config = dict(
    model='segmentation model',
    dataset='larger renderings of crowded toy scenes',
    image_size=48,
    crop_scale_min=1,
    num_classes=31,
    norm='layernorm',
    widths=[96, 192, 384],
    block='plain',
    attention=False,
    optimizer='muon',
    momentum=0.95,
    nesterov=False,
    orthogonalizer='newton_schulz_5',
    batch_size=256,
    final_lr_fraction=0,
)
Rows from block 4 of a small segmentation model, named by matrix and row number. Each number is 200 + 20 x the weight over its row's rms, rounded and kept within 0 to 999. All counts start at 0. After the name is the row's rms in percent of the matrix's.
After each channel's rows are labels from the 100 images, of 14848, where the channel reaches its highest value: "top examples" is what is common among them. Only what is clearly more common there than usual is listed. The data: larger renderings of crowded toy scenes.
# conv: 3x3 conv (model.mid.0.conv.weight, 384x384x3x3, each kernel summed), inputs 96-191

conv.5,113,225,204,211,171,207,170,234,228,174,176,196,179,225,179,215,170,154,206,193,181,203,196,213,189,182,204,216,213,175,201,187,233,169,228,197,211,197,222,193,177,200,190,204,208,222,202,201,199,190,207,220,213,182,175,159,195,213,211,197,199,174,165,212,234,190,169,183,196,196,196,182,253,210,217,199,236,248,183,213,189,165,176,207,183,226,201,195,204,212,205,211,231,179,195,170,214
top examples: table; house

conv.214,107,216,225,183,177,221,190,222,183,218,170,201,169,200,196,190,212,190,222,204,205,215,190,201,207,211,185,212,200,212,215,174,179,226,200,177,187,178,240,187,220,205,223,177,204,176,218,188,227,201,160,198,202,217,192,167,186,192,220,215,206,186,194,215,182,212,211,198,209,185,162,206,160,194,164,179,184,210,226,245,193,192,223,162,215,220,218,219,215,213,180,188,211,188,172,228,179
top examples: light from the right

conv.186,083,219,203,211,154,209,200,226,211,199,217,192,179,220,195,220,236,200,204,196,233,187,195,243,207,185,196,233,194,212,219,208,191,170,205,196,207,194,208,198,203,196,200,194,214,179,282,195,218,205,223,220,224,213,221,216,202,182,220,181,198,207,192,211,220,206,183,214,172,178,179,164,221,191,206,210,184,175,184,213,227,168,190,221,199,193,204,216,181,218,202,189,198,185,216,223,247
top examples: tree

conv.255,104,191,184,205,211,198,237,194,198,192,195,214,168,180,198,203,190,223,223,172,178,203,215,178,200,240,196,200,223,208,177,236,192,212,170,217,198,195,228,221,188,215,206,204,202,209,224,220,197,164,164,208,201,194,149,195,214,209,194,215,191,195,174,206,179,193,213,202,212,195,230,205,240,219,244,190,190,182,233,222,202,175,205,194,185,251,213,165,201,154,191,219,187,165,215,221,189
top examples: barrel

conv.338,105,148,225,162,214,232,205,199,179,192,192,181,177,219,198,226,208,227,220,227,218,190,234,183,209,200,190,207,177,194,227,171,211,229,242,210,205,221,196,195,210,194,229,205,210,171,228,209,210,221,224,194,209,201,158,171,188,198,202,209,153,181,193,231,249,174,194,255,221,208,193,209,189,219,165,220,218,174,210,236,174,187,201,173,209,192,214,211,193,154,224,179,223,212,207,202,182
top examples: bottle

conv.175,093,216,186,197,214,182,229,226,216,169,178,221,199,228,200,212,199,240,227,210,222,210,219,213,209,213,198,225,177,205,230,215,189,222,219,204,165,174,203,210,206,213,196,214,148,200,159,208,168,212,229,185,209,169,212,202,209,217,172,194,204,202,220,174,189,199,186,202,199,224,219,229,191,214,198,181,199,231,188,198,182,174,186,193,226,244,202,194,215,233,182,256,212,227,186,164,211
top examples: light from the right

conv.69,104,195,220,162,181,199,157,211,253,209,202,206,202,177,214,193,191,150,223,188,201,221,194,206,183,197,185,180,190,187,218,173,198,220,211,186,205,190,191,217,213,236,235,233,202,228,244,214,191,237,229,193,201,230,186,158,162,197,223,210,234,193,225,189,207,172,175,212,210,200,189,220,188,189,238,215,164,194,231,221,189,210,173,172,213,227,217,227,172,205,216,208,182,189,166,203,206
top examples: table; largest object: table

conv.374,095,170,180,206,222,216,213,224,204,206,258,170,184,212,185,222,235,226,188,212,229,202,204,210,187,233,169,205,215,206,216,222,255,234,184,194,160,226,184,194,180,207,202,162,219,221,216,174,212,209,182,197,230,120,217,163,184,173,200,174,200,210,193,212,205,233,249,189,162,204,213,225,165,194,207,221,194,196,173,175,179,213,202,157,208,200,224,198,229,222,163,216,195,211,172,223,164
top examples: barrel; largest object: barrel

conv.282,108,197,231,180,206,201,223,235,194,191,239,170,208,176,195,216,221,229,174,207,217,195,188,201,223,199,220,209,222,192,260,185,230,153,224,193,215,210,202,210,164,197,216,167,178,193,198,213,231,233,216,210,210,188,186,197,208,211,189,223,220,215,188,237,190,210,208,201,194,195,187,192,188,185,207,216,184,189,177,214,168,169,203,218,191,191,214,188,189,212,215,195,207,189,175,200,199
top examples: barrel

conv.342,124,210,186,166,174,198,196,224,232,190,241,232,246,211,209,214,152,180,235,212,209,178,241,194,192,208,211,211,189,179,189,193,227,205,164,183,171,198,200,203,173,209,205,212,235,176,210,227,194,195,189,189,181,193,208,183,197,282,181,199,200,186,184,211,173,220,216,215,214,239,192,207,233,205,202,191,185,165,201,193,194,167,202,204,208,161,191,172,191,190,200,192,224,170,183,212,217
top examples: table; largest object: table; house

conv.35,103,194,192,192,241,207,222,201,196,216,206,243,185,206,183,228,192,220,198,189,172,181,189,199,163,186,185,217,191,174,175,152,238,175,205,225,218,212,214,207,198,165,244,197,193,208,169,219,219,203,178,201,226,188,200,218,232,214,202,195,202,213,165,195,185,217,221,237,220,204,222,195,197,229,186,176,183,208,192,186,196,195,195,209,202,213,218,145,221,218,193,193,185,198,197,182,162
top examples: light from behind the scene; barrel; snowman

conv.95,105,230,209,219,196,218,185,205,215,237,152,195,206,231,210,204,181,223,205,213,210,222,200,202,168,156,199,202,220,213,193,191,195,208,200,228,206,207,205,190,176,150,168,221,193,173,172,217,173,231,210,225,222,207,205,193,212,182,192,232,187,200,203,235,198,212,189,193,207,189,194,194,212,209,193,230,205,230,152,192,185,169,160,244,220,188,162,180,185,155,190,177,221,212,201,186,217
top examples: table

conv.311,097,205,189,191,201,190,198,244,209,198,226,191,169,195,215,238,222,229,197,224,233,211,168,236,205,217,231,231,172,182,221,216,182,181,211,181,185,193,215,205,188,218,196,156,183,215,182,174,192,191,215,216,198,214,206,196,180,162,206,205,168,216,216,217,211,186,196,172,191,200,185,222,173,191,218,187,216,208,201,216,178,200,199,190,173,214,209,183,209,195,195,204,218,200,175,151,168
top examples: bottle; largest object: bottle

conv.117,104,179,201,210,225,228,185,243,193,195,196,209,190,203,230,193,206,217,180,213,229,222,187,228,207,202,149,172,217,200,191,193,194,189,221,169,223,193,206,222,172,201,169,193,181,238,214,185,248,247,193,183,219,184,185,203,207,189,201,196,189,182,195,189,198,175,185,202,152,253,200,247,207,196,198,195,165,191,219,153,188,197,192,157,200,195,213,220,193,150,210,233,212,240,196,173,193
top examples: light from the right; pine; largest object: pine; candle

conv.64,101,215,168,173,226,226,188,194,189,198,164,211,188,254,212,182,225,176,209,204,179,206,216,194,165,214,166,158,167,202,165,166,167,203,201,189,213,224,187,207,247,235,159,153,203,191,194,217,207,179,236,146,223,185,176,178,195,205,214,191,172,178,237,196,206,201,182,183,181,203,193,233,158,195,219,206,188,209,222,220,209,223,213,176,169,207,204,209,193,202,204,232,163,174,215,170,239
top examples: light from behind the scene; arch; largest object: arch

conv.204,106,217,159,196,191,201,190,193,190,235,208,182,231,215,205,188,223,203,237,217,226,174,203,241,207,193,167,159,196,197,185,183,200,177,193,220,194,202,186,204,239,242,220,218,220,211,252,210,216,191,197,222,175,187,178,211,218,224,235,189,174,211,216,215,211,228,190,204,201,176,216,185,193,200,218,195,204,177,222,233,213,231,209,185,209,184,225,162,163,193,231,200,166,199,186,191,252
top examples: tree; largest object: tree

conv.151,103,172,204,163,181,218,219,180,186,212,203,192,211,135,213,218,219,190,202,217,155,204,161,202,200,177,184,205,226,225,191,194,210,211,223,207,202,210,181,212,190,221,187,177,186,179,207,189,172,201,224,180,217,193,203,191,175,203,163,201,195,200,206,179,168,190,190,176,179,220,212,237,207,172,182,198,185,194,210,183,183,219,205,155,192,200,217,168,213,186,174,232,227,213,182,126,168
top examples: light from the right; snowman; largest object: snowman

conv.275,107,217,214,196,183,186,169,206,188,205,197,166,192,195,206,171,204,208,228,192,206,222,215,207,178,156,217,248,184,193,223,188,257,197,181,195,200,218,249,217,181,221,216,216,182,214,197,171,197,228,226,210,207,198,180,185,194,191,204,217,187,207,171,179,187,209,226,147,217,205,167,217,183,194,211,198,173,202,199,236,227,200,199,189,197,178,258,189,201,194,192,171,217,192,180,191,181
top examples: light from the right; snowman

conv.106,090,198,199,206,196,198,195,184,186,222,191,220,200,189,187,214,180,195,206,211,192,176,187,187,222,237,182,195,213,169,211,179,220,195,230,223,183,177,199,215,214,191,205,194,238,194,232,201,220,207,194,198,171,192,191,193,191,220,217,213,214,207,177,215,204,225,210,187,234,180,227,172,210,207,209,203,206,214,205,182,209,200,199,232,244,180,199,202,202,188,218,195,226,210,209,194,199
top examples: light from behind the scene; dog

conv.337,105,216,194,190,207,236,171,192,217,216,172,183,154,197,223,191,205,207,189,173,212,182,205,161,193,212,244,186,183,182,199,201,223,185,171,230,176,234,187,167,174,233,210,200,190,218,218,153,200,229,236,214,197,224,201,182,207,226,212,154,192,163,197,219,184,179,178,203,220,198,183,215,202,186,225,206,207,241,192,157,202,200,205,203,201,167,185,189,161,187,199,175,201,206,214,154,201
top examples: light from behind the scene; pine

conv.228,090,220,162,183,185,194,212,176,230,147,222,169,198,186,212,226,185,211,227,190,220,207,185,175,200,224,201,201,201,200,226,204,190,192,211,168,195,177,191,221,177,185,169,235,196,207,180,189,195,214,184,234,216,201,210,187,178,197,195,215,182,203,183,198,176,180,173,190,165,216,193,221,199,215,179,150,196,186,192,182,206,200,180,223,219,209,187,198,171,233,210,196,185,200,217,174,217
top examples: light from the right

conv.30,091,211,159,199,220,226,160,174,238,194,197,218,170,219,193,222,230,225,211,173,168,213,204,245,179,208,216,156,194,180,168,168,193,185,185,223,218,206,194,224,174,203,239,195,213,207,211,207,211,170,178,222,228,223,207,191,182,221,201,208,188,176,195,183,195,196,207,237,226,185,204,188,210,192,202,178,204,214,201,197,214,210,189,191,161,170,181,209,200,214,208,211,166,203,218,162,238
top examples: light from behind the scene; dog

conv.191,097,156,199,203,190,175,173,190,179,199,251,168,191,174,209,203,199,217,229,225,200,188,202,168,212,187,189,192,208,204,238,223,215,214,188,214,207,196,170,186,208,205,224,220,183,183,199,226,224,181,165,181,191,211,174,198,214,221,233,215,187,187,223,191,203,189,204,208,178,184,198,200,204,237,199,192,174,184,202,221,213,212,202,196,228,234,207,237,184,165,181,209,149,216,193,226,183
top examples: barrel; largest object: barrel

conv.355,102,173,171,253,182,221,184,197,188,222,199,215,166,206,183,195,185,200,200,212,188,192,218,170,186,207,218,160,168,211,235,152,192,183,206,189,233,207,217,203,245,203,226,219,193,212,200,191,232,182,201,213,207,169,197,179,185,214,210,197,217,194,195,215,211,170,200,198,242,220,232,222,227,230,202,227,221,190,203,195,197,189,203,193,179,173,186,184,213,207,206,197,199,219,214,173,177
top examples: light from behind the scene; dog; chair

conv.36,107,198,190,195,211,174,192,225,209,210,217,191,219,185,232,179,198,191,185,216,253,192,190,201,222,176,159,155,214,206,198,203,193,197,227,166,197,214,148,200,200,174,210,203,195,216,205,175,174,234,187,192,199,179,196,195,186,207,216,215,196,208,215,214,219,189,204,228,162,229,181,202,219,190,185,234,180,174,207,189,210,209,209,189,240,179,209,193,195,185,216,221,207,217,209,202,183
top examples: barrel; largest object: barrel

conv.96,084,197,176,220,190,190,191,204,215,217,181,183,221,170,191,183,172,195,193,244,201,199,214,210,203,200,213,211,237,213,241,222,196,207,212,177,239,196,191,187,212,220,185,193,194,183,185,159,172,188,179,218,197,218,233,199,202,177,188,204,197,201,140,232,217,234,180,160,191,222,215,191,201,195,201,221,169,225,198,186,182,191,155,229,198,187,221,186,181,219,189,155,203,215,197,226,162
top examples: bottle

conv.177,118,187,189,167,204,143,162,240,180,222,222,177,203,200,207,224,216,198,226,208,236,208,203,192,173,211,194,175,232,204,206,177,231,226,202,224,216,229,187,216,191,221,254,200,199,182,202,221,219,208,211,203,221,164,177,170,205,188,195,174,202,196,203,185,194,197,225,178,189,230,196,222,201,250,223,219,182,190,208,211,201,154,191,193,201,205,225,183,193,173,212,171,169,198,180,213,190
top examples: barrel; largest object: barrel

conv.320,093,184,198,164,211,179,185,195,200,165,200,181,193,245,207,196,216,214,202,201,187,154,212,197,183,228,227,203,188,171,178,204,199,198,180,199,223,171,192,239,214,208,211,238,155,223,160,225,204,186,190,168,195,181,184,239,208,165,216,205,177,211,203,182,198,212,244,186,212,204,203,209,157,197,227,168,187,201,210,213,185,228,223,199,201,191,198,206,192,214,193,221,171,206,214,196,206
top examples: bottle